From a checkpoint of a small self-supervised image encoder: norm groupnorm, trained on single printed letters, digits and signs in grey, bent and noisy.
Rows from block 3 of a small self-supervised image encoder, named by matrix and row number. Rows with one number belong to one channel. Each number is 500 + 50 x the weight over its row's rms, rounded and kept within 0 to 999. All counts start at 0. Numbers have three digits each. After the name is the row's rms in percent of the matrix's.
After each channel's rows are labels from the 100 images, of 14976, where the channel reaches its highest value: "responds to" is what is common among them. Only what is clearly more common there than usual is listed. The data: single printed letters, digits and signs in grey, bent and noisy.
# convs1: grouped (16 groups) 3x3 conv (model.blocks.3.convs.1.weight, 384x24x3x3), inputs within the group 0-23, a 3x3 kernel for each
# convs2: expand pointwise conv (model.blocks.3.convs.2.weight, 768x384x1x1, transposed), outputs 0-153

convs1.2 139:511518506520580563462461469497454479543482509510492479531512517411495495562508486509517481479503501511515498506494476537488503486490532426542548586533516451624525516550511450434396538527540483510517557529553457491456452418524568596506468420551509544447502521542487500481538578539518364427540581519530526493481479489489452509462565594489445536588523427501494507527592546478433455578505483365531345502454502446362480608612577469399487528492513489492471510492532524494500524447485513497527506549491534415467502580550508504485484509517490521513431416473590633621412395429516508593486372388514557498460515566554499480487483484522492498505567505474412525
convs2.2 101:475502509443521492550505447463471417457536471508472497646480623586445590450412524480439584556501466485446530426483465451561510400487453397487485503530487516598424519475460453465505573514466421468526528524515518523476510502478524470571531492463481526392490534502566495453464420449444437489517474487446488459486431482497464537528483450479470664525557507627439443592471538454467543497522508585530469571532494483463491422459468549270499548443558601520589395491532514
responds to: the character +

convs1.63 099:493486548445366485542622514522565465464519504555502481479444467523447466465569522517512497454477536499537489436471513577557491493459490504386519610661477413409526475514499448443516517521471450463520485411502494577488508463503571578507452480480581590474415414474561558466547445516565514525439453504502499508491533499542489512546521515464488497486458522514492487526509482500541502562493504509539529477478473499530496488437481506576499428419547645557609391499504498594485434381509563569455513516515473473525520490496445501504432268499559610440506495471496505486506521509443399525616563456458538470495505539470498436470523537562547504450508581462453501
convs2.63 094:478520645527497521538609414487502468463506562519485535463470526483530545504423587469595539503461527563535557500511490494503564451530492587522575534536519481586437473518555523539644523568473486487444472511475496585563533494466473522414471485519522595461492552503509457423556524586437429578536539545498443471481527463527454509510547569571577395426549490511562500470508545458496474566511504588523503499532547473472584504436487506548531497524479525469524495577395430
responds to: the character -

convs1.164 094:424504551487470482461512507467521522441451523480510492479489567428545511538505468475487480508466491571535535418539435479485488567456494519452573495529499467467497660516351579477381425677617537510486496485472471488476399547606511503494524388472483591495498428526473480575490517518506509529487485474480482488481468502475497515517453483518568464562520550525538528445475433450410539510542423478470538526481480523476492548488501407540454566464491478513434524477469561511466536461558459553491507420485456433505584659458637478475641406452415605457541506499518537485499503438437474504599479571538529464546456509529452505532600515498493477445538492573494507
convs2.164 110:445478465496529490516473512442477470400424451493494534504564562498553565573433539481425522427492461513478581489508441559493490395480508555508520512503430523448525572461517545595504498532519497446541530480544542536479571416491572494518449446524435487516532566512512575529595507466597522494501449538456482530507529506417619505523582450497549542654463564435510549429489451471603515541484524515482461447532588409537472448500499484500504525429499414447572471514409460
responds to: the character x

convs1.252 069:522504469465533566549507479461524459499494496491488577561465513455572493541453492604540447630515490572493512488470419448631669591509548534473495550491457473496543509498612557570493487469538499493500497507468485466475453546471513537498511465485452463485461473470488494552535545348584553552535411512499497497452470447484485469506590507496476499586637500513459492483498463497487466514439524552437506421550375433521504527516497479535490482522450530476518418506456413548455575516479508481473505454541466446554500478633545508624579445465527481681428528498497542525487411589370477495462483413460540458511463444431516490489555503547476507454520471483577494
convs2.252 084:551534516505534451540615546445585483485473459450538513514525486569493436593516510612469505420441463529449485505486544497502428507478554534571513551474626455625516440472354493494544503479459540551556480522465488527534545480433475483508543578491531532520486534569506452418454507534462470543416483534524420510522476570430535519529479556474449513517639497539460498547439423495471463514454552547515455450485493531458548518451429463476339548455462530541550520463502471
responds to: the character *

convs1.33 108:488505451509518488491517489462466587476470455521507525492605454485524419617327579481508504488522497518486482471522464458561476474557514492507492468532490516531465498482590469428704529431599549512490555479492446518457493499503502559495452527541432483444509510441541496595454442573515422654535451515515397488538469538444575387538502514493570508460554448499546560526399472512423547510489492484543392570462502481486512520507474460543456526497515597530463500501457499460542516490475511495526558577494595485391398523451489510483496510431478511536514526474484493465470522571485489475536508527485530474437476601382565548643431511537461573517429591473461496
convs2.33 102:489400519465494462391578483472649458491501401505410515493537568526531481612444536460606469482491491552484523621483552522561555455527495483496549525591530486437471494501501433440499510504439437592526535451438510501499404446438484500506531482535426587490508547487469565423532512469553468478490360498544551525575566463518475489485647417503482471507441522513469407520429529495452458518433464574587493550462515562589586439498485558432510478598495418526590568433434533
responds to: small letter

convs1.40 093:501485481465464511487521484574571411533529482455405557369471598665375505572557468491462517516483466512479480514441504430583487469438524552495505475498500451478505492599488482598440564662595503478499518505472483439463458517510555517557513507510389594459453561537491442535495500487574561432504566563562569418392522507472482523475439513484459524445541591479476552506492545576608547487444529538440464533511528529473501468541460494453503466493476492534479480507510531474503514495470469506493495520478408503590515419518464558499488459496493439471487473491467538546558523496498470514491515468508467490417573628682519422507555518456550465619438547445524493
convs2.40 104:449408478513452598516423468509511514492565436502487440590536390444527571410663396538441439419534447461525491491506505498513505515489432495535507514484508545506558557448484499540448539406537444527479477467486487499496563449534515477596522395479482542473546428537444404499537461559620438490496572512464526513539475526509465563535471559572481537566495554576389570514495552453461478426482461488539494411447627476512450505493621609477441521481530482449442521576564426
responds to: the character *

convs1.68 099:527444480476420473506519502496514519451502570461457541410453601360430566443532490434536522445461532506525530528526486449559549424487556525531523548535546446519496525511534456540395484493468507453532393472470514471458504489500481534450486517492518435613458501599508466469532433554481495541516568513509524502504513495509508497514519485472535521485513512486486507526491483517518515532498511534558509476495552528446512490481501485487475508510444611555490451544607563438565393444555459483462543478509525535484518489470415357551332321653300540618473539504504516459492492510491540501408534545375523575495544486516495523486526504558544406492497562526540472
convs2.68 104:484487421514459537569501484549545542512475495418475490474454453512551557532536516545416449487461488483526502512516501495514419431529458484587486511549523567517479523512488507538554502469454457534504536488605551581577553399421579537604448457457511526503482427494595546623502408491404539563500491469484703448451472408501528515524438400526505408462518633529467391561503478530464497456529454466474477473470518422391453460498555510506581479475548487473572572482578477
responds to: dark on light

convs1.103 111:559434545502420532488545501453429510488568565487511433556512503523491450512480490483528426547529392620428562470521578511488607489526442507411526443523639466555452549466459522470532474520504614472544472467418526539551483496485489530510476489520472462538508505583488548433517405518488496574474538407482490534511424398565388555567469529474477522504571520429535512406553526536549407424332553546567525415531438436538456506560489584441441522551465432439452560475552534486537476519491465507514543433527491482488476562509477506516468499498476597524480560453475522461548484574512476498473460569511563490470503469612438552504494468428547532460622421544452467
convs2.103 101:493457493496557518561550514469457442583447505478472565430547520457578595488513472499620467494531464564544446510451538468534501506549480505519426488549535467562414437547517437493659468452549468466525526490370541514569494479430568463589500517537575449516442580545525591439465481562474545525478501549519592611539582574484479545566447502510615478457543513520581466408535502512442498539522488481549469530538501481484508501586519529492501486473539504456533493447437461
responds to: dark on light

convs1.381 087:554509516519490468476474511502545532481441555551498511456559476547478467534457509460411499583508519556463341566491468505462489473467512561463475503529552488485447458495470527546495502490487598437462456471604478415566500456481528473559501513499526495524492454488472523557509519498495529511479510483489542491505408486496509539549515460489471474524534518467514583529553372491511524461468491491517646443458384440493489483563452531501469482474461431490510539466495644381493641448621377484384512545498480456595495508528483499544526712468534467381540508452547421541449539541495493535522472512526463475508491470484491507491512500607529371543474611450542573
convs2.381 098:570456485572494593359416485411516467596489540590497430413467482464488427480529520551517502557616534436525472452436447618512554487482474483535408487473452464499592542532472575653481582526521450621513526396507560563521490588504448462547459548528501459543484581517540466402530455448465444439543488562498493480531537582444495459509534502567561556528553530549431468456412470538556551468524594498516486624551451588528596479487478455361520506419460522462507456556468498
responds to: the character -

convs1.361 102:491519464481537508494513512521447470449539461519470475481464484517460541505542466536551539474492542577577486479508582450474443479494481519522517479483491498551480499530490539526468519492516474555598486513695550354378460479484483487447514540504456512523530455574513490443503506493488458507505510509499542436518509556465478508483546417520482569474493495521469481469495441467523517484557489474520461542487533522493463556506455421611501467663416576490538429469557445572601531363745546466378500486442472503449539473561461549487534491539487491534471514430551531598438410436520458567488477484480504490490479539510458479552512500502493643511461529478362423
convs2.361 114:490525487471493459459460572496406528427447452490512524501505487507618523445508405486565509542546483532507522542540543506498563547573578549461479464436461555458527484486437542463488403506520382450573466579467442462505543506475468473495515462511544508501463515508505484562579472452471482449380525489457518426488524430578544522555395519524490560429438424449503564472492472393443486459518498448442475522513547610528431574528516561475472479523459527499536384464434462
responds to: small letter

convs1.257 094:578616481520447443462511454497464547505491519421459487536540504482485474440505499595414396452490524465473439494866547551408496466429441483498502455565537535468524566446533425447476545475457497477474495489509466513510512506492545495427519488499472496536504503515503465500530388444441509540481526565464508508481500484507506498565576515493495423507585489525551523491509541464506510485394474418595555469462563492504544520464439527497494511475481444541512530508528509455471516582525515449519389414581558591509512447555476376571437526542495543521456470555439584511592506490471503448474501465528527539478482470558493462474528505505570471465511490519502492
convs2.257 105:414529534581460588488510464500512444468521468391541457524496493483460451453466495579440564464504612545480541470510457597470451522470540588573373556424440524547524547499508507549449495606457447467495551492514453437532575637453537493524543406461532480573487459517546510521443402461482477486528439647559538482570477518475461498554525446478463425440562442504457478563450469467455511536585523464449435512523475576560517541396448471479548489516561520541530491510501527
responds to: the character +

convs1.274 069:509486476446491532481533487513543496485484541503510535504498534493452513494451423468503505501511508536524453477483520492493464510528461507524491502475462538470548494455535542479483547457459448503522512582438489493526514515512471391539452469508540453513477513479525444470532482478530525469464490404447546518486530556528424467514483467506515508520492512442615572444517473428450541555477508427491586522489374538481520474568450511416558433533601510573482509422505499604312479469707413486613521439523556560478504432457503531477541430471504577588538571407506548437404643605517534487510459491525535527465462350477532533448540680518512463477468428508517496
convs2.274 095:493446513463553544478601482507409525449476460514483463508543586446596470537531452563498571535434519551498494476547502526467471487562418540532531501605431597531401562472484525554407435432471500581489528429514528427573424455585520429451541483465472507485516533490577461500511417479391472503543587481402464568463511582576534575430458550532510578571479493513576450419426526578501502411427466517522430453550614446572496432523509484481447482520499475502389505503456509
responds to: small letter; dark on light

convs1.279 110:521513528545490466523483457492475518479510480485496530473391552492533533532478497525507501511495482514480492535454525464499519535582447518511447435522547418579536452508476408532557430540543531495491491454573462547524483535524615467461570551432443476514501534540490500542495545557476413520429475502504521513566488498471490511501484485508511489515513494472592466568498423484625458448431582535508460607463495482482526484546565474501517510540471508522532490593487475552416597574275606519356500473511495528538548498462493484495479483503480507512542506499487399421626351442509519496492501495483500506548543412618508320570481373525518506507447444567421493
convs2.279 113:499477501455442593512355517452409476607473503470511476460380476449574470493523501427524545435518427454579447514483432429418531531430487502522490462515425563555332510477476429531535484431407513544501486406513583485401567442506494611455525465531512517542492447512556492354522447486452513447514422482469504508486476543519516561493418397520511475377485514431473568390494569397445469476522441481491521514507546596414476472485550513487494501429494503462448457605456522
responds to: the character *

convs1.272 106:512505519552564485502497501479473516514486488499481519512518446612418492509501531495538502541493502478493502558456502502501541501506494492469499458489465505555491425457548513495416495559507538495510470506533536513507565516403591549479470518498496491505493518508503507525601499449426549601548517588604602408511433581542479528458490514504489511500480495590568367529493449367464481433503471557491475530506537543574515444492518542538496611498480511548451438459496540548389480380583390442447553479522456547479518481522460488518490498452471497583484515483372584614533454510472506500522489474502513484552554306332477627426514427501429484574489587462517441
convs2.272 113:501553463489539567560555427475500513406474460517527472511502446531527489525457583511529450494520513526535474531549480454463510482481524499485531484584488498567596521509500489492581505528481480517512394502470532535439358491517460502592453440495469535534474414544525473507505470495463529535507542492452563428538537473479507489513436483506478543620528620514460513465577425540560466485537555497492483572489535450445531488606518496514544511542569588468475472501511499
responds to: dark on light; the character -

convs1.87 159:526441517522525483427496534644440453510512509431500627488511563509472481535554429465475689439479519709648361498505482502475532499510485488478511503526445456459518479494593520485480553506479503457458479504515486483510492413500426550444498448522469584491489480542492528517454471566486510455596462430493600540516430453568585437476463481507486551510533478459502486520479524467476501514446461476507536565532408448447631487487418692560356502570440509490511479402568489513525473482487516519479579477434490511541479488530523516385520508516472501529436557500541467485487500514469477512475504447511509503453539487533478510478566450504496487499545481444492521
convs2.87 126:488496518538431470459433534523504444436490487433454522484500456546482499431412509502518495574505535476521503530527519631397505541562574485490522540476558473497462409444502589541530497429488502515550532466478516452425553499497553508502517425485435486493515532600526475477505413442589507467539439439436523487512466529544519518496475622492482473460440499537554538466549497384492490465440455450511512506480528408530544447443524542554531532489482507521518492509545588
responds to: the character x; the character X

convs1.219 087:482530540539479532504455479455486538525525523539469480494470425431552643558456404522506529521557458463509513547461519407527544514500495540414572462526454588546405467491477471480548463474510542540507494630471419418568547529534587437411529507542506487494463536532500506465563478646585611315439601534513539471561426399360589635475507526500490520488457490500517538496529530513467483484516500496464498490509497480572431533465481414531596508447561481547431525481461469507516501483530513492438461523496463471530498565428446523512525468503529488551447510415508396578471578461443484517537560452574462460532444493457531498607447491520533479460497554497458507
convs2.219 103:496581471460428465585537514474452546591393541471505508404477451506501470589517538499504492639500489536454499432460446501529539458392476559531435485511495588506472479570459511477502467540469586543461667445617517520525629488486539477490579549566434403535447495440415478509492497512525533460575490453459435494462559404507532559519433428509596518507401520568459469543429521536477484517478479612572442557541550452487541447537448514515712531475542511510468553515424453
responds to: bold

convs1.54 086:510481425429536516519520469535459531479497515483499524478404536433565481501384590516429477534573479495566485595420478582527499397566506569465439520487503445485580477530442461597547535468486519497393398640544439427511492513518508491536455443561656354533425512531590594515564464458496443569567516502512523530497473506498477523484449546501519498490515488486487552519492452473515530544516549522489524468493505482495515508458464496532513592415446551486402415521590538440475427547534568492529524474533493503510485541468496373483372632382517493471503541503503478514509472523481489505532486533388395603445527492559529535462493502519448487470489570494526492
convs2.54 099:380485469499491501525444431537479553573407510498453433467508461516475557524596354511568485481449457461462514461515443472516494502455455454483566479377560485504471447557445495531482487563440460515528559528498418521496480515530495512525392543535533491568537386604513550516512631520525497435524572527494596575511503496482424508536373536455568515505545519528550461556474517535581596444605467478433462542489474476600573604467504484504517470581469482449539572473555566
responds to: the character -

convs1.364 074:505537488462512484480495535547519496482510425496417431466451492439547571498492547441470501468532543587433446533454507481435456442505529471505520529450504488504529474461439421430463487513477516464443524476524628536502501518536535542480433411451593505500429452474492515559498571496486464499489486480442484461470501523527564486522573503460485499450443504493536561567505455487547416513430381464522505472622583451545502467561540546459514457475462432461573522614546382416504549434671543481641585583530425469519468471431461489477520557546565579544515519503460510498496470491485513388561461512545517537467540456513498538518479556585477441525504383521426683
convs2.364 094:530394461553542605466522451531487499500568503441535489451575592492497535646517479510486536454454529549583509463525539573454478540442483512523506493493525484567503566516493531485528429518426515533541530478570397424487550451469534458494499452552516482515546551564536526542564461451506477483481476479437509632465474478571528470489512483499478516428452492490519535459448502550508477542513496444470522521512453574431535498458552486401450500518494463549502554462520458
responds to: the character -

convs1.278 081:491549555442511571555516476480462516498491514485493513471566500493503466493414504475552494523511512522467469543504498555474481538500481468469531460477471518500499415440566461471455442444449546472437509520443454527479523635486550462493509541563466463497477502444477491499545543429406632578420518443518605456522525493438457516512480512502519491516523515503558430580498436520555481427533502580430497494443495482440489484515448400478517650453425583509396421588414517536492557456581530566544549507397528511499413478478514446506475455539468477541515451562370575659409562554479541523509479494540532492617445390477587647458507553459521541526521462491443506
convs2.278 091:457476496587597518522571529440436458418477452529496478492484479492427423586454443533552370588539554516456447468466500541558557536487504498484496503605494565536562489446453539479428480536541593442454386520399532581485476449534535527529534593559472457507515558478402525457468436479508428576493482525419587451538569466456450507493576436485569513509547544502481505523421556512441603390496452512477515542514483512482430516624483520473497453473500491502361473525485483
responds to: dark on light; bold; digit

convs1.265 103:523501529471488486500556481485470506526493515466508504442591421533455535513475519515522518468506507515495484540486500507497451489500473465458485523510468544500541429508466551510492593481467491458537488494470461484465627529507420433478481452524480493481541483545512505490497432534444502530485527496575569492452502540507477467506507520496470494510514488681524484436389596438514527510556444533513455489461521497543472577487552468518483661527437529406607434475470694473473370539467398566602504556482538444512502468545494443471516509520497463472473378659513560408481539433515475501493488517509494509609388617431590493426511415439493535505556370510499513
convs2.265 108:457515564486514497507500394487484543501459457589559488576475522497451516519551557561638429572509510556405650476521558563504548454491500395453500510558455503564579538556498567480636438422544509518542485508451509519586540543488553500484513505543495471458452536495435521412439444518524491472580494468646415493567565478483455581524500507468478513495435547481519472513513511529444597540618568518530509516493420459436523551552501516578429540462492445468470517476524513
responds to: the character -

convs1.129 087:601459566545525480433503526487522502498491485504509499531449516470429512461494488480496515520482496462510504538490471492501412514506479479507476426519475506456565548448581569424619534468504469533485466552479467560457522515481484508493496506465521311622654337560537366646609406531580439546502438485547523506455564504485508503577371580625404646554458506467493465460503507494508509504518481442561430510516546471479512480517456538470514462492463509447545507485547489515495525521436474451505484465507485471545573433519490505487508504468468533517456533530442490582545460487463499519487532578464510511480456502486451625570473448495552473477515364510539439
convs2.129 092:529457499492388401498607541557527559568517543546465445437500438460523524520461411485441546449438520471555460478562504445492390577541545513470503500536512550461526563463505597435538512443512438453472498639533559449530418479523445490558498538556397479539506596447457465436406454516463576509424479412455464512567481537441514579429573478437556418529464510442460477501452471512474482537475421503479503448508479540474448519448512580536390434527473546500463446453479558
responds to: small letter

convs1.329 098:440413588491625387584465453494455616445530446520496397559493507445435471458441519530524499511527515479504509473544556469504474500416532501490484485507519536549478479536512543488553473489532494477490502511553528510517688529575420602421437412456401503448484405567572459485532429645445499382545482386594558513463530509456470465555404663479547423467488505545553519508488534476510527509483493486472475477534464460466530532532416545572552485517524447523488497507504435561434545503471528516600527460466481511499536559562528475519515509469519496522472415598518539442524489461557457553467518464487542436519482521474515510511511474577419586449554460491514484
convs2.329 100:489452413457503527489447520519487518444508575466474469538399500518473471564435669504531516447449494547484509532475445395522534538558529559639599522486555487554506496541554510503636502592477508542473481539514550437529576450523440494475576485526476451471539390479510499472593515546489449549454405501599506449447405452501509503521522564361477501522484549538461498434446465485466513471464585545508550537418430620471497495476486476478553495486533448445433563535510489
responds to: the character *

convs1.229 092:443533496493512463477434508498483533534527439415481485528477435506517439519397541483567549455491559519623438537486454477457525519464460490511514463527479472478586468496503562512459452516531453627512454479626536565465546559503347533582538590434484486528460536553481552487511718571377357559480697439564561472399389518535567537509489506494524469482483497532496466484529507446447491535527481509500488484573462514528499451513547540630480481488533549533421435466573503510492544483473493489497521513490508421468482513570500581454443520495473459442496446493497517488552459480476549547540550503463462574480471571461479528458501567504508497466496535513449471
convs2.229 099:538366476486522473497568399484567473520478429524374443505564491515558505466494505454486492419509461511544569513492529457531473543575482514522463460497544498417489541484432532542595545513570465540421507467493438508436565474478487497605474529605593494489458485513487528509509430479485450549501519514392526596537451493444546507422541511476462586499546486490383423524510488466497555411501514546515527524487482423457478542533566637650470479548454515573531520571610617
responds to: the character +

convs1.271 102:525534525539448491466483485497508512505487487497512487482487514499446512584542480494527528517493518509531488443482530489508557540534451516482439537493508484534535552485424555511481460538550525456486483496589449500544470494577497395577564444425491486450497497510533535507532527590600457527569434489484524504519498498488452596530490503490526509530507502439520619384455458598590480463493464513465497564414444523484477513547490504502538466484545472475526443570522405564625327520512580564252521499487481499484526510579504496498481513462502517530490516499540524473509482444521512484494467489520515494403531588339495561647501319465522582569475464497428438
convs2.271 107:573517507479394561411411613466401448448366565481566420454461528515500437547468489522456397616423490598478549466511424387500415577510507558497567516503577540503556483500510433465496494511523453480394431523431517533475456494509481537507445513590504551458487490485477503538492516458567438461440508552473428501443509458523536490500615503380450470507482433378498443432529485500437461505425585455450486531504442448618499549446472454535529512488448443444455451497554446
responds to: the character -

convs1.65 071:538485444484468531510458517469486506462507495503509509428467468382469637541549499451442496474531514450453606431492585446562640547423477515510567464475527508515424551499453514408538490465514516466494406444678491374450462524520471514571535489455506441488448570431509463589486459510511549490428562553492526505534512472526498476499572457573485495490545499473512486558478479522500535468521494543482519468547436515452470499504477517585459485585514527527541439590455433467520484455479497528521464510477506500452526469558498440450280456676481529527482495550552557498489500478417548480447483684518491466535504515484475569476511460574508492511568466521466466
convs2.65 087:463527441449531436587534515476455542457534570439567448523498501518525571561608577506486461468501447494598412494424464559558477556533546547473477492588432552591547580546403454479396453471511485432403533559552445552477464524507535390568557525477447540470455427473490513571517420505581486492474474591465546463572570502475462546425468472469493525469492574530414516522494582499471475518492614459552486392501527562531468502478458533558476504491529564511582485512504555
responds to: the character *

convs1.48 088:545495451596548452450452528500469508499456544534561458563436475458568492473451589466493454423462541485521462456467517432451594517564525468522542484456538499585510631588463630484429491420484615528446639480415503371561532490478459509535430521554494421535533543463586492481415453504454561486512569513513523513511482494507496492492566492503547529498545474507496545474511521517514525488501495535515511518526532568448461555463536470498525471490481383529576472580533528460423519494505547509486480522513515544510506519496633281376489359396416492584501529547507477500526489476471428481439431525473543582546533487530501486499469476502486531471553470489561476
convs2.48 094:521453482500561514460439382558509501502527525582505480542481559523465444595439564463498436385559478514453525456519473500548486470399492458435468500550563576513517535493452494505402511473447510538567489591531497518411473364584512478521519537484424546462518475617515509630433520487561442484619581416537320387544523438552497538479456575480512557469486480477446487428462480552514468465519510430557468547469509508549491489484431517503528483467576449457550607455520527
responds to: the character *

convs1.222 092:461509496505525485514497503521454478526511512457489465568446485475456493455467474370595581530500506545533495484517560507457505460525507465545516431493491520465503546491477478492531511532523478457567499504473514579575361614709556435485472584487475531426472508469564512472318575671587501386485570550479536503561464417464507570535499461452563499523472481491511489523518477461494512473614510468500547478468531444537619632382477465554524485514486466525507516464531473546515503504515450485511467634467458444566457478488429524556558491555504533481546497488493504488449501507461504496450497550563473480532452473411502392573417487557493427459524471523503492
convs2.222 100:429478497464531489573497475419524517444430518451532570489465454529566494541467443497571520594548466430488559498566572490592501513547506510439487501557526506550450459536526473420495472528449521543476536552470508572469446449484437441473545547480520498487487411579509478454546482507399458562523441465501588470541485499482550460578417426514437545571463565426559504476581493425580543453481621528595541426501536548469482469476484499590544502544403467453493602470463488
responds to: bold; the character ?

convs1.131 092:537535575525514519574501487526487457488484501507482511485474542486490486621512390484536503504527497491458502454541434475496503516467485481406597504466457466620514521686465365522487560459553503493493486490486510505579498499504494475526495482499475571484386485521627394461495500462544488472557381499491503488511489473479473535496694540436628450515382630536483523476487512496481553474359587509486512456635435568480500472524506451497510509442470484561469485467552526532460499501480482509472450480458467553528602432548494477515526460484500537482453493461530445503519498550527520515370469500522505499486461486405569500610428547521459552478477445495533419
convs2.131 093:630439434579511537535611526521571481560458439438507556613550505502492572455471455508488513503444422431478491441583496500567492472582583577474476523457587522513514483573558540537579499496497525482407469590433451544493456502483441592520519509515464517488481474515459534567556469498495444539558455509540537524576532536474459467585441496478434497461432493540550566488507496531531590481534504524473467627526479528458526572518427471426518544504472499529511399526541564
responds to: dark on light

convs1.35 110:541478522503482442518531567475615509464431431539469506510482449523498467470479511477498482531508502504493512527445511489508485501479606532474510465487428509511524390654528496471560457489428496497481552452558509532458548346534464575498481456490640451500475573341477486551449482554463519612469522425445603600447424416545489490475494432481480577495452567513411433491600606437403488526496481583472476475511481493522500505460537553526455527471478485489616512488503434490510522505529526508525462495472538451546489520425558447530498450421559602576572468474437510518466531535499469533526489499499526504510441495473655544469371453455530530514519589462547451
convs2.35 107:510535448547515542581648552477462473483492617577506556444452372472506445560499519517547517427433518586461454484537581526515524521514426636556570477473493469436548505459435497494530513447474522537501501486436500495497475546502446498551564660565557519500457472514502491535510540486477443454589455502573510519493522452487464555550436486484506603403506448604490476543488535491477513551434465456531475579545481537539509468464533515452510481488498503527449472461397508
responds to: the character -

convs1.339 136:494502552505377627526505462555499509591349635582398653526478445447569446480475557554516505554416576446445514477521490539472507473509484528466444537497475419484532513503519507467556470548463520452483518567509466623442496509501507521467518531467537449516546472479478510500510501483500525484475493516503452448565442521568488559474535450493506485501511513534456556656263753567404599494501477493489486516495495487515496500492505512468505451460384539470593512468526485540468474493498472491522542506494482458512483468498506478493491515497470528521511511468509479487464489517455484567453493394502483502515509525540483454554440582495525470564481504485483492
convs2.339 126:527490545537565445493476461548398429612538527499469544493553490422444488499509488523551459471542517499523502481461555565406503464469443401566442570571457592459464462546535463467533533415571399576442460465441515506503517488543496478453490531449565457500548540497512578473479446524516475556456527542457515525575484535475496531431540437508513545471524547495527471551621603470541457538460481448466565489565472627555466546537442496496420582543474488493614525475520514
responds to: the character +; the character -

convs1.324 091:509453587398513500539562455447453577529541572554487478510484432498610478488477491510509492513472537489478506501434522437534497557534442533478491505495483480495501502500446515492494468500524524482492496493486460532508353798313545398553532412617449420507516481521498623450510370635370556510539516451471600443554449557523402567444447595488524556556488540526488497467505493516507513508508492501521507501494410482504553462566439535460474507515498501454463501476532557527493499488533489526441480528485530479511479446458498478433475564487546523466450462553471574508533478479445448501483575506559478515518486484516473474461528506458461497487542518506526543
convs2.324 087:542503548554516566499587525472467462503488492488484446630539532459594476570500497553576600450449478514510498478548421599435526499488515483458559492461454466541522430460581524532556456378553499457591518431538650479528506484441501502510441493448568521430501543424498392478541571531393543514489514504585504465462527526494414469519408493510444493479458532516532542465557484567484555494542471539530434558487476531475519596506495469402567536463489536466455602515476534
responds to: dark on light

convs1.341 102:501514442416477516383474484529404486501563539500637545577518537471559445466412485530503539628552498528592457501505531490464524483449528439506478486539501502503512542489464503491471436508543483443528487565566467537528475569535489470529439421410461566520517488510442400355512505517510531477560511546532465451454446486583553539527529505514504490478447484479495558532454540569540444503520490466490509534478458566498536502532509513475506520511482488494550509481374553495487524496442483540570494448531513494415532509551540502483507484523525509533575550582636508484349386336516614627382465483492464348561454558518483560535486566517499493434468544539498453
convs2.341 126:497523621476487403494588555488434502537536534523502516506492523483482495525577567462431416452493514566549464444491417547550458488424476492453493541436467521536485566514508449512526447538531516571480447514506530432573589412510561469515568515484573502547503578480549457555429596471443530522435457472503497476431477480495495511429461508493504516488500478421485509470468513567459473508472578435550508484544506447507488435471527454375497503523520548477532525455441399
responds to: small letter; the character j

convs1.276 095:483483537502523546534503500503513507559467478487509488467495541498489527484585446482517529506484488515522511516570509440530477488499508538496425489508516451475553537454492467538502439495502556472485473498501520447546477390578518514529503629447483461495463511487490515487465564379481413613499443586467492531498527460509493552485498556475511505533543446408563520465539576458657411473454529495540470511484427494489508470495482530447516489488543487521506447488448430731465599441432489495517485457458462501582497543511566458508488478493434479466532601440570373561477417591486527484536501498489486525495715453574439359508370581491517526511554455524448472
convs2.276 105:521478594507538466540444522449544453592462518526525498468578394421544544554401481396486485528480442461546512488509542414490528500512464473493532513544450480428561479481535592454519542420414510532453434500514578439517606504439568489572493558594499451588438467540546573429538473528512547506481484382401519552538551577578366444528433511504478497435508465525480518468566408451449535475506511504505471502525497490437468473539506500512459487510510419400559546459607495
responds to: the character z

convs1.321 118:478463542554601506464420474430456518507544476498472477590480414488493581530474468503502487499492516495500488473432566555512537472474496508479515486507490480505510514490491492458526494466499485482518523505501497515473535710621417233387554643486537563554463396462552709481441470559545532510531504483526619516463296408519588564437481519556533491507448451482504483499479489512514514507522487503507534530555483498518501525532461505419521450524547508493515477537514506562448489451461498460543471543468502512465515469489481447525553543538496454491484489487481578501491473449434504482471607433548453490514477507490509504481478490524466483489566535474474497
convs2.321 101:532521491507504539512457392481560493508448517442495409492497558430497489443560447502432501458471476367477490532495403596467517503437374538550543449572452454456444363482532533577494495421492526435480519511458569487436549579444389526520454426403461440538466538497437411390514408556625575456575405484469506466566486473442406430480444431427518476434523521466502594469500499570494507483562424550459505470470516524533489496535551514485469511460517516485468466392511533
responds to: dark on light